config.yaml
model: "spectrogram VAE"
dataset: "babble in 24 made-up languages, each with its own sounds, syllables and stress or tones, from a formant synthesiser"
train_examples: 39062
n_mels: 64
hop_length: 160
input: "log_mel"
win_length: 400
bottleneck: "kl"
downsampling_factor: 8
encoder_arch: "resnet_bottleneck"
encoder_norm: "batchnorm"
encoder_activation: "gelu"
encoder_depths: [3, 3, 3]
encoder_kernel_size: 3
encoder_stem: "deep"
encoder_avg_pool_shortcut: true
encoder_widths: [128, 192, 288]
loss: "l1"
latent_channels: 16
decoder_norm: "batchnorm"
decoder_activation: "leaky_relu"
decoder_widths: [48, 96, 144, 192]
decoder_blocks_per_level: 2
decoder_block: "plain"
decoder_attention: false
decoder_upsampling: "transposed_conv"
kl_weight: 0.001
init: "kaiming_normal"
residual_init: "zero_last"
optimizer: "soap"
beta2: 0.99
learning_rate: 0.0032
beta1: 0.95
shampoo_beta: 0.99
eps: 1e-08
precondition_frequency: 16
max_precond_dim: 512
merge_dims: false
one_sided: true
adamw_lr_other_params: 0.0027
max_grad_norm: 1.0
max_steps: 5800
batch_size: 128
epochs: 19.0
lr_schedule: "linear"
final_lr_fraction: 0.01
warmup_steps: 290
weight_decay: 0.06
adamw_weight_decay_other_params: 0
Rows from block 4 of the decoder, named by matrix and row number. Each number is 500 + 25 x the weight over the matrix's rms, rounded and kept within 0 to 999. All counts start at 0. Numbers have three digits each.
# conv: 3x3 conv (decoder.decb.1.0.conv.weight, 96x96x3x3), inputs 0-13, a 3x3 kernel for each
conv.0:493525470504517518487478530470498514463461521511484496530515504498495537496475510468468472483491489488499532475507513478514473493517489472478526503489501516518487473452524493448500528488520498458470521502469519541595527546506492518491522466479503511506496547486512492494534493472544533456505480504530498515507468535514522472498507490499451537489486492497501515514467482512525500
conv.1:503531510523533509502541506513480521501451568518466532557470479445489538491503469491486484502490515525507485531493462472515502464491558506476513470449537403503586521489481499511482523498443479497506467514440523516444479472537513456515544471496504478518487502535469496508531493434530485480533493538481455478480493443517484437470506519500511488538512467473506531528464480537479477
conv.2:497431488496470483501490506510499444441470502523539480506505470546523483569500497534506513478506480467487481518506487506526514486522486530478456546533493594551567533510500468480525463476492480477482540471469551500507463483460480465523495480494533482484504504514483523470470567544493515499479490500496508512521488531560503498515507514476495502512475503496541512488485494515473496
conv.3:463500464516476509503503468510540524534446488520480518500502442493460508499496478484484498505483509478511509494484534519504516523498486515507500473495503509460480485515524535509455477509516482494516522477535477487509467509464483492504473493479477478474490486542506520482498566496540478465499486495470508579505549457467477502521502512506488494467538495488493529521534446472490521
conv.4:512507504517477492494487490522486424563535475533505474468488487530494483531508469486513520523458497492513528508483464461539500506491488521497460493506477527493473500473478550468510502526492514459485516458463520535501408526518490524497485557474496534530501526486454501472495520520497476522514540497494499512464503538461504508518452506538488496534490496532491519493456487543515504
conv.5:503449487488528537478499495542526490538521484502523459505504471516490476507472438498509514516531514475486495438523478508495507480490471526470487446501529565507495471489481531533533464508488509510503484495509514506501522504530475514508480497514495519505517473491466495506549470466485529556524519527503522518512506492505519534533519513486461485495499493486501493499503493507470488
conv.6:496517471520488520496482535591603521458495474503481487452495498516503487521503526504479509502501511501489498476485476510483486480493490430417440529467483524533507519500501499482476459499505479513506498537500538497527577597550467458479518492494512540523495492498552480478568521463531568527502433521497490544512496507467502497499499495527462473516494515459481528516485505508513504
conv.7:482507533484491525496510509535535492471540509497496486495499547494476491488510495480528483469504491491491490487508515503504509488507504464483509496509484491520486499504514520473499512447539480510475518525504525538507527498511503479482502483520505487485506486481492505513534477458547485495551494465514574465506545489496480496474545501499508483492491511536476498502464503516479494
conv.8:493482482504495489497508499504503535508497501511477519469488506510497501502495504504513514504534504489507498538510511495499487476528485503489518500501528511531518496492496538512513480499513495500507508480507546485499544524495476485489479518494500497513499486489459495481500495474477511500508511488478503453532487492470481473514507526514492512497522522514515492510507512478526516
conv.9:480462505515498450466514516512536471535484481513471537515492490488502512484517535501513510509462487552524501504480515513529469501450434508534559504488512517483498502478456521477506484528523467530540443466488511515453533526515494487541510500479473496543544522507515493473537519467502461529572510519507497478485514503508479552510526486492491488526488491470513525493491495525496465
conv.10:511504534495491525475443507430452530585594460495548539476466529482481466488513513487489522519477494492508513504514483508486500537505516573541509470499507481500454473427511503502474527534470588524481433468528462487478494456545547535484522556490521525474474499537522509468541545468523493522434430514464449482492489508499503461526433463467535513514521472514508499458469509521501492
conv.11:501529476521480475511489508529366433436557524489527476550477481476533525447522495507491475501508500502506495485481500521494503504496492539573552540502553451520533503458459510540528479507505512532521503503455498495488525490379519497498510501525476510530517479529548484510495441513494464487493475453452458429498528481477444485513521439509523493485514497501486520496473497518511493
conv.12:490522514499522499526511484498450519494463480453443476460536520497509524567533545508477484495501555474505473496488541498516486543511493495503467479511493496514487524521487522490499489492517471481546465485537523474479521511442497497465448467462505517467520522495505532503464479496483502512484507517529528468495470472490484500532535467435479524502501509522538446499525480500501541
conv.13:515498489526488505513502506497507502459510535463529515476492528505473495510500464493506502501493488461535483486507466490528517507502514475527498500506471494498522499509490482478500477469505492464483510490492491531492459490540490509497522525494492506503521489500471502501483473517548518470519507485490478454492500511530509459484525487486515499472517467486493511488525503513489506
conv.14:507550542519502515506485474479414451514503502511507489510511510541516511513500512498481508498522519482479507490533515466494493503500476538517535480497483483449508490490485508524504503459523473521513493489533475513424498488465498525512520485567523524522475507508505492483442479451498521497519472535453446444504531486509453536493466473523514519490513514503523486502510508500452512
conv.15:472513519567522452511449476516473459470510515463517508555510514508497533473506534494512481521534472467534510448518535513531473474492492528501501495486517502475513462538505551534460513431502529490457480481521483516536471463523559495501461510466512447507478500534491543474441549525533498489571450479458502546496531513565467440516499485499509499525469534521543491524508510482491515
conv.16:508529511506492483473512530478477538514505492497544523527509553513495505453445547464496489518541479481531517511504471476516497519494459503530500511500540462486508497490525468509504508558514516496444528518490500490511550507491484468499536511542510516480516500509480461517488412493509494487523507498469449464520510488489507492468486507568501497474501532471499491507500511511519530
conv.17:488489521503507520512489436497513494478513512528479468499511489487506495512541529497485519516519489512520502495497484487481491511489499472504512510486493519473458505514499477517521538543491493527486526483495471516484503461505487481544483475498507476479484492498471495506476499466517497468515480535531519513472492533516488507489499484512527509492531459502509504534506518520529501
conv.18:491468493511475506469529442516561501505488513514523461522530479530496499496479474505516516522494502488476504520482518498533496562493501476502437518482520415533515514524526492523493522458492484478519564470483492506502512527527497473529434499478509496546481523484526526487485543472514533508527570501521497504508505515557523517540509483485528471481459518472521486513505499472523506
conv.19:492490514450464485490500474480471464485494532511541479524482504485486499478528480497529498489468519489472514525548517541478472460478529523525508536479502502460504467526512506454500493477503479499517488478438411508485459419522499508530501486483485479502513497492534503505494483481495515523537530505494529498463536470501488531547497476482519487483486506488546490511463496488472520
conv.20:514511487464479484515519523414391526512504490516503480535482488496510503492463483489469497530504493488481518492482515469482505531544477507560522505520508545582523511432475520504506483510510540475424469481511522505510514493543499501453460474493514528486458482498478497528534517480481430486429486526489487514518508505488478501505506512519479480481448521511500498514514496458501504
conv.21:528513490491505512559537518469440540523486545506465520541514525469466525455507536505508518504513505542519480544507446476528508540465471483517526504448493499487509494508503494499525499528481511512524501509487500539511571558486525469469554492429485495498502473503519444510486490473497445482476494533552485479470529520524523483487479521450491515494501499493498521500518470502509524
conv.22:516526515511498516464519435529482499482476525531449509514483499507490493525543528480500492490456532473525451527520511474512523473507512474444494512515501486531511511494482464488519510494527460533505492492515553481503494500536469518471488481481500523500493489512451542484502465539525491514482525486501481510504473482465508498510486507500470506489500499513474531502462481501516521
conv.23:552523518494465469468480498475453444465500510476536509563517510497521537481511479526545494513529506501479461455514508532468483501539538526554452516469460494426516537477501510550496462477497523497518489486485449509478519485507482505522485463494470550539509477468496494504432470513474484531538509587493477432451507467488467496525471470495578543512487460507511496533522509443468525
conv.24:522495524482516520473540454524521468531475499526513505508495532517459530474501473490514500505474495454507494472501508488483523517521495456505489482501510530479539495489486533496493480528481521481533566501477480481480529479496520495507462541526498498495517501514480541493488546517575503427474497508511487487473487463540493514509505497487459475483526506488539476476482481499452530
conv.25:484533487501491478534499521473440450519484491453467477564499518483507515505522496485435515498475510564555510509513501479474482492486514506556502534537513505505516499466498481485521528571497514471522476521538501529476467492491505527485559531485492506521489522522500471503505471480553447507465482496491483491473516484475501510509461475492495501559555509481502481511483484540555502
conv.26:518523500510478522521474556441465492515556472425488463543511515491526479539524468465478512513481523535517484465463455493495532492521509480487450451496472509538535502528522494510501527497486499463522508525499511519504463451443539503499481425523535504490490486481503489486556576539555517487478507483518556546515534517512487532495483494501547495541468494503468476499498499506484480
conv.27:562510524513514503458510473496478496505463495556514551473473494496524487452462489520486513523479503510476524493504466495503503518472515482429527542508489436521421545536501519484493482469508490518505493497502526477474506451455477500469503543510517470448459513498513538510500503553448492516456505509546536508555468523430497486498506532499512531510478481538530531493478501477534480
conv.28:482535487498512516509499523529471480522493510488517557505525511514483498464484524499500479527544505471498501454500478495531482556470485494502480505470498500485498469474465517537527504521498542517487494506526483488507431490560519511486529508516479491513501466498472495490486557565498506501509488503499513490498490523503510463474479491516462547482573476508507472494514506481512493
conv.29:476495481486535513489501527519533497530514439528496474533525470510490461505458489503494510492483516491454480487527522480535505493479453545481496486508491520498484521488524542509473479507521501506484504531542504500565513544554474516489490498432484469513479514500454477483470482503524511494540527514532522550534520522484521539539506526536464466502473508506461510525506499472519472
conv.30:477506488495506487491456487517462493491527491498513507510487464474522495497493476501511499525487484524479533489492480514494534534465538506504476534529491486517503515505476476530520488508518498539474465478509436504508498438478525504480502465476479463525489527512532470478522486492525484486485536524532543466483494509485497506484537472487530504513508502527497537492494474515524466
conv.31:493495522473473480504501529495529510442522516518559491525520481469500498519514478510500487474475478489486506499476513517510529483524525499492494488544477490517532526546473447472498528486515486524539511476504467448540514514497458486488487510492482492521506495481461522475457473526531489463506475447504543461473449466517466516500539489482478509509485509524529488453505440472494488
conv.32:492492489507475468501524527483502473478537535490513439454525537518540492463477500536498525543509486488506493540515533523485514491490497520472479509539499492507579559526461500532517450461525507466492497519509517477499520448461515540455449531585499481519521492507503462496500469497500505468498525496497533488509516468485466519499506539530528473489476489546510475442534527506533468
conv.33:482511485499500474513473510486493512536535522483491474466503460496524485520516530480496472506481504502492514471500511510508510487513496528487507487486471530480466505505461508508512516457510480519516469464467478434489517425467519518467460519480534505493485495481478518480501527514480511537424462511455512488531498507494456506469472494530520482485505540507517495505491457479512522
conv.34:459457492509514484520563538511617530507538469493450491452483501537521492516535544467506514509518488490515486506510534453511474477496457505476432468489495490506470484473508544502501504543524497527452465505554521529539558531497565485482456465497525530507433486484496496503568545528552489468465446477454496519550509502539490565482492475545514506507431518495457484539486519520520479
conv.35:532489462485487504483483462488520506434497489540553474496501493484507513549500481489528503487481489505473472495483479501540494471499491530504455465504502496498511473477479493536526497453510458472499465492496492434452521499486531485469494487525522504514507504492500495505488467508476475503475493461458478519526476430456498530506547508512455491481484521464506532528477476499497456
conv.36:495512476493502500516500508492513526523473538474468508539518494496520525527506521486494503495519511555531487476502518525469500467539524504472472504520523482443531505476550475509488536574523520461514491527535536544515525467480498527474483466485511506477483506494479467493474533537505490484510455517515497542514500522521558488541503489450512536523516512490498480469484521527533502
conv.37:513478497499510501508522532478461501471535549491478501563485471504515529506462469501512497491487505510482500572552516501517521477478482532528488513509493534533526478462460490541543484473492452498529495513474509562489527493534538495475542482512510510535507491492532490485519442497524468475529539533440443497460532496478502509523500512481509446496489490501522513497494509509465480
conv.38:518498466522496496444522460471504509516531450540522452490500410494480484460492512479543490489485492497484507518503516502514480464510495504523542532500521516502518517492547481525478520488474488527477503441491494524482477429450487509544539475473515492459500516500498485525462461474510496490541496497511426542504508516502536468518504514482494511531501468505507506474507488519495502
conv.39:520473493485538473489528491533508507532419544468441541509468456496474500507463562517515465463482529465512517498541531503509455493454503499478486481508486489487482503483528509505498491463512499486450496463541497427576471517501465534460513491428455543521537553441532525465510529485468516468527486468503462485449438538460494520543487490494490470455507533517504508471533514508514468
conv.40:531473536469474488510487490467455534563496501516509497500470525496489497471450478496517507482520469476485513475507494497542518516493493485481519525516474517461499511476488504486531498506500562523494535456462468485540484510494509491492487516506522469518478521499519506485517530516494488492537509486483516467511502482491463482481473536510515493469491518487482510491455503496473506
conv.41:489498518485527507538470519477550530531500480465491533480530561505524504480513516511510475477529492532490477482500510485525496531513506481533472499479500514515530489503523527494488485496499470454481469482493487487496564535494554502516529461457501489496518518489495494514513494486496469483472470502531540520510482524487455464502491492516508550511514474521498464481480542517465496
conv.42:497539524509497492493495451496485542500465500513480487499517508501490481513528474490510529512511519544484475502540483536497548495496536455496526468490523508535484520555503507552472518431491509451495497471499521494506537470551460501491395455503501495476504489489472528498527467415488510478479539548461483521505507503476486499467500515496516486540526485497508524506512463507521479
conv.43:485491440550477462512464481486519486484553479505444520551497511555499498464526512489511526514487496485471492482504461487500501444478475502536503503500536464518522509474519523482495462481504510496503507444512523485487519461511473475484480518522467513483477509481525513473480495513443484571525485505511496486507489566489507494484516510525482547511459500480516513519498518493487469
conv.44:485509480511470492490507512515496496497510451464543470545493480518515488488496471503505504451488538468509500502520510506517491468483495500505482515502480519500476507497503470494534483472513521496494454484529501508514480495512482515513500482487495512487526504466517522481526530464481498492536532482460492516520504493510490528512491504470495525490499519476521505463495518505499504
conv.45:451491491480490477484477497497457454459481503455506541484570523540506501519499492487514503486491500496498515448519506482493502544444485490490552527501492549556518522513490499487497441517527539552528560536513451510508508494559505475465483492447456511523537542488539470460479470541495491514497530461590556554477477530497538507571500517478451480493495529484514529484505517492495481
conv.46:535516520475511501531510507433428555469499496469526521524491531509517516507529485515535486486488496572459487477482484512457531461512505463478502480496515488495515516505494489493462541521492536503516468510518531496505489493475473502508507498517509520453464502516487504494549546509445496493468500494486532504492492531486477500516488471503502514520514495515492501505492498509489488
conv.47:510504463518497463501533496474537486472536530474594495509499484491528487478483511480485495528484515506454486505505512496498490470523513495532534527538483505492503525484469499509485525442509507475457510491496524486479510476533471490530520473514491507527486505494497502549522511523496493528498497485501497506511513501538503493522470455485541492539481477546484503501510493502487487
conv.48:520497492484498503508502527498495514483494542455464505494476524513492476557550457489526461497548494526524492505517504509505485502478507520500521506506494502486519518533489494528487527516515476526516466505524531510529508475519470549520474525481518503518487474469519474484519493493490490529482537497465503507474510495522516486518476504530555469509526510509474493493513509526541508
conv.49:521472488470486530563493487542527502522520459528479454489487473478508511502517434504493487494485518495464509479524495483476510522490518525515475511508477519471479498504463492472540521510460545507510497512523472504483501493542468502534463551489486500470493507493534538527475538496480490550407476494507506523517526504501455511496505482493520495486498458497526468474503510496502468
conv.50:494493488499517449498491523458479498506522535527519577515482512506506465511481504508487516510526505507496497543509491517519509479494514471478518516459529457545541502522493486583517519443490489497507505533501522468522468440490480526539460453510491479536484496475497477500540501560488491515433473452494508520557471505465524498488501529528490482505492553522531485511454519479521463
conv.51:480514508518460478545513482549431528488485517499503526506474500499472534491528496499518485498502484452507492504509519508481515508524494502499519458490544507537519463527486491487478493478507529524532512515485456506480540503453539481510522467511538485494514487504515496489498513514472518530484450522500516475454518483504478482517522492489466502468545497508500507500478507487463530
conv.52:475513503520496512503492504508493522536538530524521518498543475518488477501452491544519489507501488465531500470476480504499475519539528507489491495487488469512460511522505507509496533441509512489492490482490493452489527490513534506503466481470462492497495497504474503496437509528489479514478500515533500510511489505538522506524513501480524532534497501540511507501490530494496481
conv.53:482492508469494525504487439494551501539475475454475573474496474485497491470521479515455475493498510524507483488454506510502500563512539473461541482475520474524512497497478532509491491509513473481509501535472472488496564481506487496478461541500501456500498521480520508491506521446468520549499526472516497491539479484493501503515497528494538492471553477525483489507507478455532470
conv.54:494495513553541472491521524514514513518491497461469466451498525524510523456502563498502515505474482495532524511484489535506494481485497502482486525529447499493488492492505509517505482490466528468493522463487484493522508550484484504471531542478494508492517506482498484523465470478512455498519500492478473484514501518503517422495461546514470498492514526490537485463493521511489497
conv.55:500531467498533484490558517522485498447465510520471532525533551502522566472484539503491499509495513492508473519493492512505517532556514503537495546479503518511519493528503520504529518489477510541501497511522524514504535524502526507462464539501508513481478514477489529498508444456506449477525494475442522501525466524534479479475524503509460545507469522509490490497482537504464518
conv.56:475514516438506492514559479469487478504503512528443478518512480520474526532494526531480506523480529514511517507530533494517485500532484514490459519506457558499495504510496468500528517517502499453472491474518461485499456475549507491486507540439486505514493518471469512493490463481509478502506482469566468453497479503532440475539482492522488536520490521537500482450518515504496493
conv.57:508517529496466508461492525466497528511489473547518491515490510536507452539528465478480532559497503534524516521483523520503527529520505500515521492483522484469508500500522503515486522569498443488560461534485486506485466481448467480525450522554496486468494481511503438549479449533515551502503518478476475549484509496504524470488504499522522489513511508495505492522533453496530507
conv.58:487480540481469531484494504511479481549490473513480490496475438476496502470485526483519506514569485489515504482501485522479488505504494514498447526448456483471469497484497471577508487500526518542479451506505505494492425503568526512505541498489510497487526468507520492494538493483550500501558483507484496518495534511496523481494489507506532511477499491532489484450531525479503516
conv.59:493527523491482516509481497543509442497544497486503509459528537467466478496470497528496487492480503512509489525519491512478526469497525483474544492506498496502504539528467488476528502497513501528517501458468455516446504439456544483485504463496498481492522486507506494482528540509489499508506448483528510443483508484475515523486543495496495504514487514496492499500504529544477496
conv.60:502478502505501511496514523550549480460475471431507517468483524490469501527491446472502520492550511515451448547521460504480504459473572460496507490517503497479493496529529446492513528474440497467481508487501518515518525474503490500535476499501509495483530515508481499503508487492547491499568503441509488537477503487477501452462495525480525520566451449471501506484515517501479477
conv.61:511471501487492498528521513459422520537584522497492445506444464476489492447505541487491530520483506507473490491482453490490493483485495500505485479476468516488471493461524515506500511502511569567557477506511456466430469375437466478467507511522493492462484516513507495521590592586525514487474459440527534511518523530463457492491485513504494481488496512519496490494493505501466479
conv.62:504514539501505460527507494491395472540592560512474453530483494482506501531555537483497506500482491494500525509534542490491499491489487465545491494461490472511523485451474503558511523540491529555558513478506491504461508515516532535510452452473528504509535474496505480455500562549496530517480473482456439449529544503532577562514460496487507514514516471490514521489483510493499493
conv.63:489515498500516474446524501443508469537478478537493498499503486477475501456482520536485497518472520525502499497470485519505471471491518459523529487496481507512437512499495480488508561471454507493449497477493488473520514467518434537551497558488507502517476528479460517513574491436485497510534470454475495493465491523491440449510488492495526489545475456524499493488504529510501497
conv.64:552492500544539505497513502496467520531426529521459524462521562462512545506462524484511486511532483495544488501483484494483477576507464515510506466531525494457479526506501512535493477495513510496480516496522481505508426488528575520415516541484503507498464501481560501446351474546535458493480524488550509477535527503450475556486456548482535484492482539469490512487519496490524490
conv.65:530524494486487517437480480500494502508568521532529491494496483496502483483491479504517488485468487502532522510492477496524536512479485486498491524469466485530472501549512472512504521489498484509483481498478533490503532547517513510502469528543509491488502500526444505509423517541464545513564549515502474524471490521551512458496531499521488509523509503521527521509473485513491491
conv.66:501468481490529503511533481490505526466506507510463483529509470511525547546527545501518495496483504536496516523493508495494500496474543501522479471527541550516504516512516503491502509521494483477486527482513512495487454475515527511508514496449516490468501486471502498511469519477500490497452485533482481472461507487521477519490538503483503517544507494505508485486518522502506515
conv.67:510497450502513507525502563529493514476507500477540470516493480448506488517474496510513525471487503512501525481515466505489503471498495459498506477493490521499486515505495474510521505471475519508492527515458521494500510534503459510503528501541484522487514513494488490546528465537499505470494498511524485485487472499517471489479528492492479494529472487510474520491483498458514511
conv.68:474513523487486498543467522496505482498522491507557446522468490530519494494516443514500498513501533480492495516509518491484534526533504479502493499521512514433518531516495512530491492527515462488541488508473474510451512497485468507503510496514481464481470493490508484502525514454532449478516539487518497469483503466486490523516499494502546492505482474481509533529507479519475512
conv.69:475480464514511490497492491478571450465521510516436529514512480538510495454513520515459522508508472502517495495497553522530511449533469518522473521499531480505522494514465504454514494470516476470515492513480499508522528515475528470476492528480504470502504515499498502510458485492496514461534574462489486465520497504501468532531506518506484497500464511505527493493456497533508505
conv.70:499510444531472520529518542468499543473538528475514545568479472444479514437523534503480489522518502511510482505496483558478504509482508467563497476487510508565480514484469510494499498516503504462481497477506440501552502494505491556525484485518509510496518496507505481482464543583501530490506447476485467510475535505509497503513523487446532517538558422502525485499527501499520475
conv.71:492509525512491471478491432459458485520515518471526512467493531493503521453532501532489511513494483491481530531497541489484491560474456501490439487475530522479541497509540520490452462512514503514500491505501469497481463499530592515504479445496525473506500542512538517488490459500508486511493518516465523519450495521521461525533486483494510490490484511517512492499470479500481528
conv.72:508464511497510500507498511523550471538514497523496508456435497505475491521497468507477520498518497504545485505497495527526518504527517487480490467536485500495526510509478472496522495520533539461474506473510488512531468473549483508499488496466497514520506477477497507453475514538500486492505487491559500447481522514489497528523440492477528552500547504503481494467538503527522511
conv.73:528503478490487508487472460502454495519493495491532463545485454481484483505541508491498517483485499547504501514503478502496512501506505580517480568476495518537460496460502500484481510534551552532503491511473515476510468483448499510501543492510525510481512496522453467483488497512493513516510554506492461503473463518490559544464522499500473486532557513467469520524505488523492507
conv.74:435483520501471496492442530539546494538503455462550519479497509495488458532517484490500501494524509479499528463507534527474477495482494508506486489524487542479452478488549502491493488512533521507528518545517485493545503513484475514509487499537495527505526494462510491495513530515504521532504540498521522525503495475495534528525488512518517487490509569501480495507526518482464489
conv.75:499509551491527475463515495459534532542423496485485487467476536486485491510502510515513453486480496529507492496469526470526499543516480579469464493542527528510493501551487533442479500512512511508535514540465487532514512495461466490479467515476484492507470521524524521509433464537515492549497495489492505496532521505540475533484506511509469483513463512533498516524478461467472527
conv.76:507556545520519493491499489487499472518511543524538533446482524528514469494503493475486501546491470529502450493518516523516509526503487533492440440484561456495551473515530481555465507515447511517481527524468497529481512475479504490509506427525496499535491476522474487542534500491516503457506470490514461508507539459458507446505459522522546481476534498478501509482495483532498475
conv.77:516519505470520494437505444525575477562514481622485446482489474497494496487475461480496527503517515490496525468499470478500502549506514504454527473519477436478473449527502511475516497484482532497494523506496495473517580508468508500486519559494509498472496507495506519524504490498533471473452513503487497510496499475505533481477514478515524491476502521513480514483494506424513495
conv.78:543575537505485459479475497441487525577581564483504514491538556484475463506523495509490490499505497483514513508578585518513501511493465454545533498498505541487495446489518505489471516475505479491493502514507497519505476525559528551583483465456519543513459489528503501488473389421469520549522536518425399465517496484533540513534441470466526520505528512510475500485532494525500482
conv.79:516505524506526542514473480506525514495460458438531553562541482510509536549492461484473494504516539511494479472474476481522498543505487474504453479472500538470468505484518458496556527521468510479468512515456437524536572516498482434488522500483506525497513496504479481519477447530551555523502497482542478492462511525504485456499486485491493525507535473473501525509524495527455514
conv.80:516517477559490507538518528512562549440472480480431477479504491506491509491515531521486483490470503482528505489497493478465480456497469500513519497498513445507497497514490504470498505472503509498470513565489506523552515495514483442525516550476473497513522517517512501497518524509503507509503470474520532486463542504486481474481534485461487517501489520509461519541497511511521471
conv.81:483507510512483483460502506474503511468478442474536500476498515533507544467502542514505479504502510519519485505487489499464493457504585479539548512530533506508501489537504514517474505515501498499507497505491516507459485488451472449481451507549530474478518488481474473554463471506454470530454442564442527527506514506535531455451493525499519530511519464497520497495520497495487518
conv.82:501471486539489459478442516391583540503480529502541499519487497508490479452496510506486512538473508508490469499487481505507506501477509494481488510492487508488540506522496508494499490522498504452490482483502487515491444485564445462507521521485498495466490510531529459469503512512480499563474489540482541528476529495532480521490510537490510483510471511490513503518497466484497498
conv.83:496502490531500457504508520465506492498511524533493481476498532509510531527529527505492495496481497504505542539498492483520542505550526467491549501516513463532506523481483518440499532496513494480498519475494507460492478414504482527498416505531517508474485542506448571485484471529516495518387478587471481504501443505548478549476544513486475500541482522520508494498495509484521522
conv.84:508530456483498514475518533544470504510469471486528524502505511515499512485469473482488472507487520482465474499525499506472461500498507462501522524499454518505477488480511512501482498500497508464508542515495468456478490500537500514479518575481478521501483487487501537487464487476519508526520492469480491519532442520537522467502500491497483526499499492470495484499511503465488475
conv.85:510517506524491481493516473450463514506466550510509507501501534478518501510478460475515504513486499505485486498506498539493451513538472514499479502509503521494490539482520505483520497490478504461540564467468550448496483543485511557452564470421472558502488522500509537463507496482490492483472540479537490495547471489505437511493518514542500510479496505481522519496508495490539517
conv.86:512497439483513497530494506544538557445515534528574452472481475496512540537501512518497510473491495497505494487529529522475473488503509458503487456516499488473532529533495521462495497510499523526491473508492489478529491614509483542483487486499505471485497475498522511492536486492521513503479494497482520508450509509495512498516494529547477489497466482536505481499520488485495492
conv.87:505500491498526532505497535497486523523482462517570426508468472507501472521494533475488468478519504484483466525523484468506487509495531495509502541525492531458464534454473508504462493533511545504460518524521464508506479484469535544508483500548504500515488522496518478543510512518479457514406430501505498505507489469505521473479466505510476498508503437495480474511485516505509477
conv.88:503451478501465487450519516423507473507472486598478516460528489534514490495450487508489555477520537529520433496461545498496509430544494478514562463515496486482477492512506536479477513512510430514526464489540548434478438468498452484507505541553537496471498483518504555469544539508449522524487502503501543543502478501462495461477522512524494529500467478501489541553490485501458468
conv.89:480526494476488518496473517505486462499531492514587480534525520488503509467461503503490464482499496498500492485517519519481506515492521592506458513504469458530488510514538500525493481484489521510487477495498484505518513503533513566479509520531527498479503500488511484508459469505516523456584490519467451512509526487477554525517477469512487497523500506554499464517473528514496515
conv.90:477490497494453485494504484481502516470511502481504537516493481484501513484524478486499530498485517493506497503517542509536500518492484489493440505488527482533502477493521473487515506492512509469488479488491448492528490504495474471497486497483507495515488496477502472485500484478507499497490474518477478497488483487489495459507489529509488505498543504494514505500470484491506495
conv.91:510496505513477502512493461466483489517567534471520468437488514483463486515497479500500508472495525511542502430481506484501507567506441468506481494535452526488509495453476491482519487528510527521547491461516431468508481534527479493450475495470494492513506509496540482458527557524506538504477531513511534519495492511480498551505481499496493495487557514508477502474510488536505512
conv.92:505529572475497508495520452490511503528462505528458513486521490508468478522532506496496525482497518496498477434523529517526501525505478516451472466498488522522486491489465519460498514521531513518513527482495488484526470470550449511493513517395462532559446500487475509454524557515509498536503573463495461492532473485547513506536480450519498498442546554492480514514515520516525509
conv.93:473555478482490458466500462538507501485513488506487509520476519508496504460498510503506475494460525479489497512502475481499516459504525490478507507486510480483530487547526511481490475445504502494485464496498539501478507533455486505478501515523478478468507489514478528520515481479446514505585529509498536491512505562519470498481535520517478489492500493490501534503495493488491499
conv.94:528482479513469512490444493447559593462508457528577421463485478494493484489480490523499485485493495487507483450492484474513557515510526443468474482508508494546485515514512471469498504494502487467513480489481493474464484464503482479445472490562515492476516506532512475524486512484498475535495499536507517542472491454521503490489520507530480492525487481506476504522510513532517480
conv.95:499512483462511459485474516485535480518471507492539527530497528520484481557475494511463512509508505511492505534507502485509533477511483543516466513506490521484545470494522498510489509508479483427488540503507503503494469460490543516451525491537512508500456517499472479505497489465541515445514469487485467490568473481493498525483500541524495508477506518448487499512516505507496474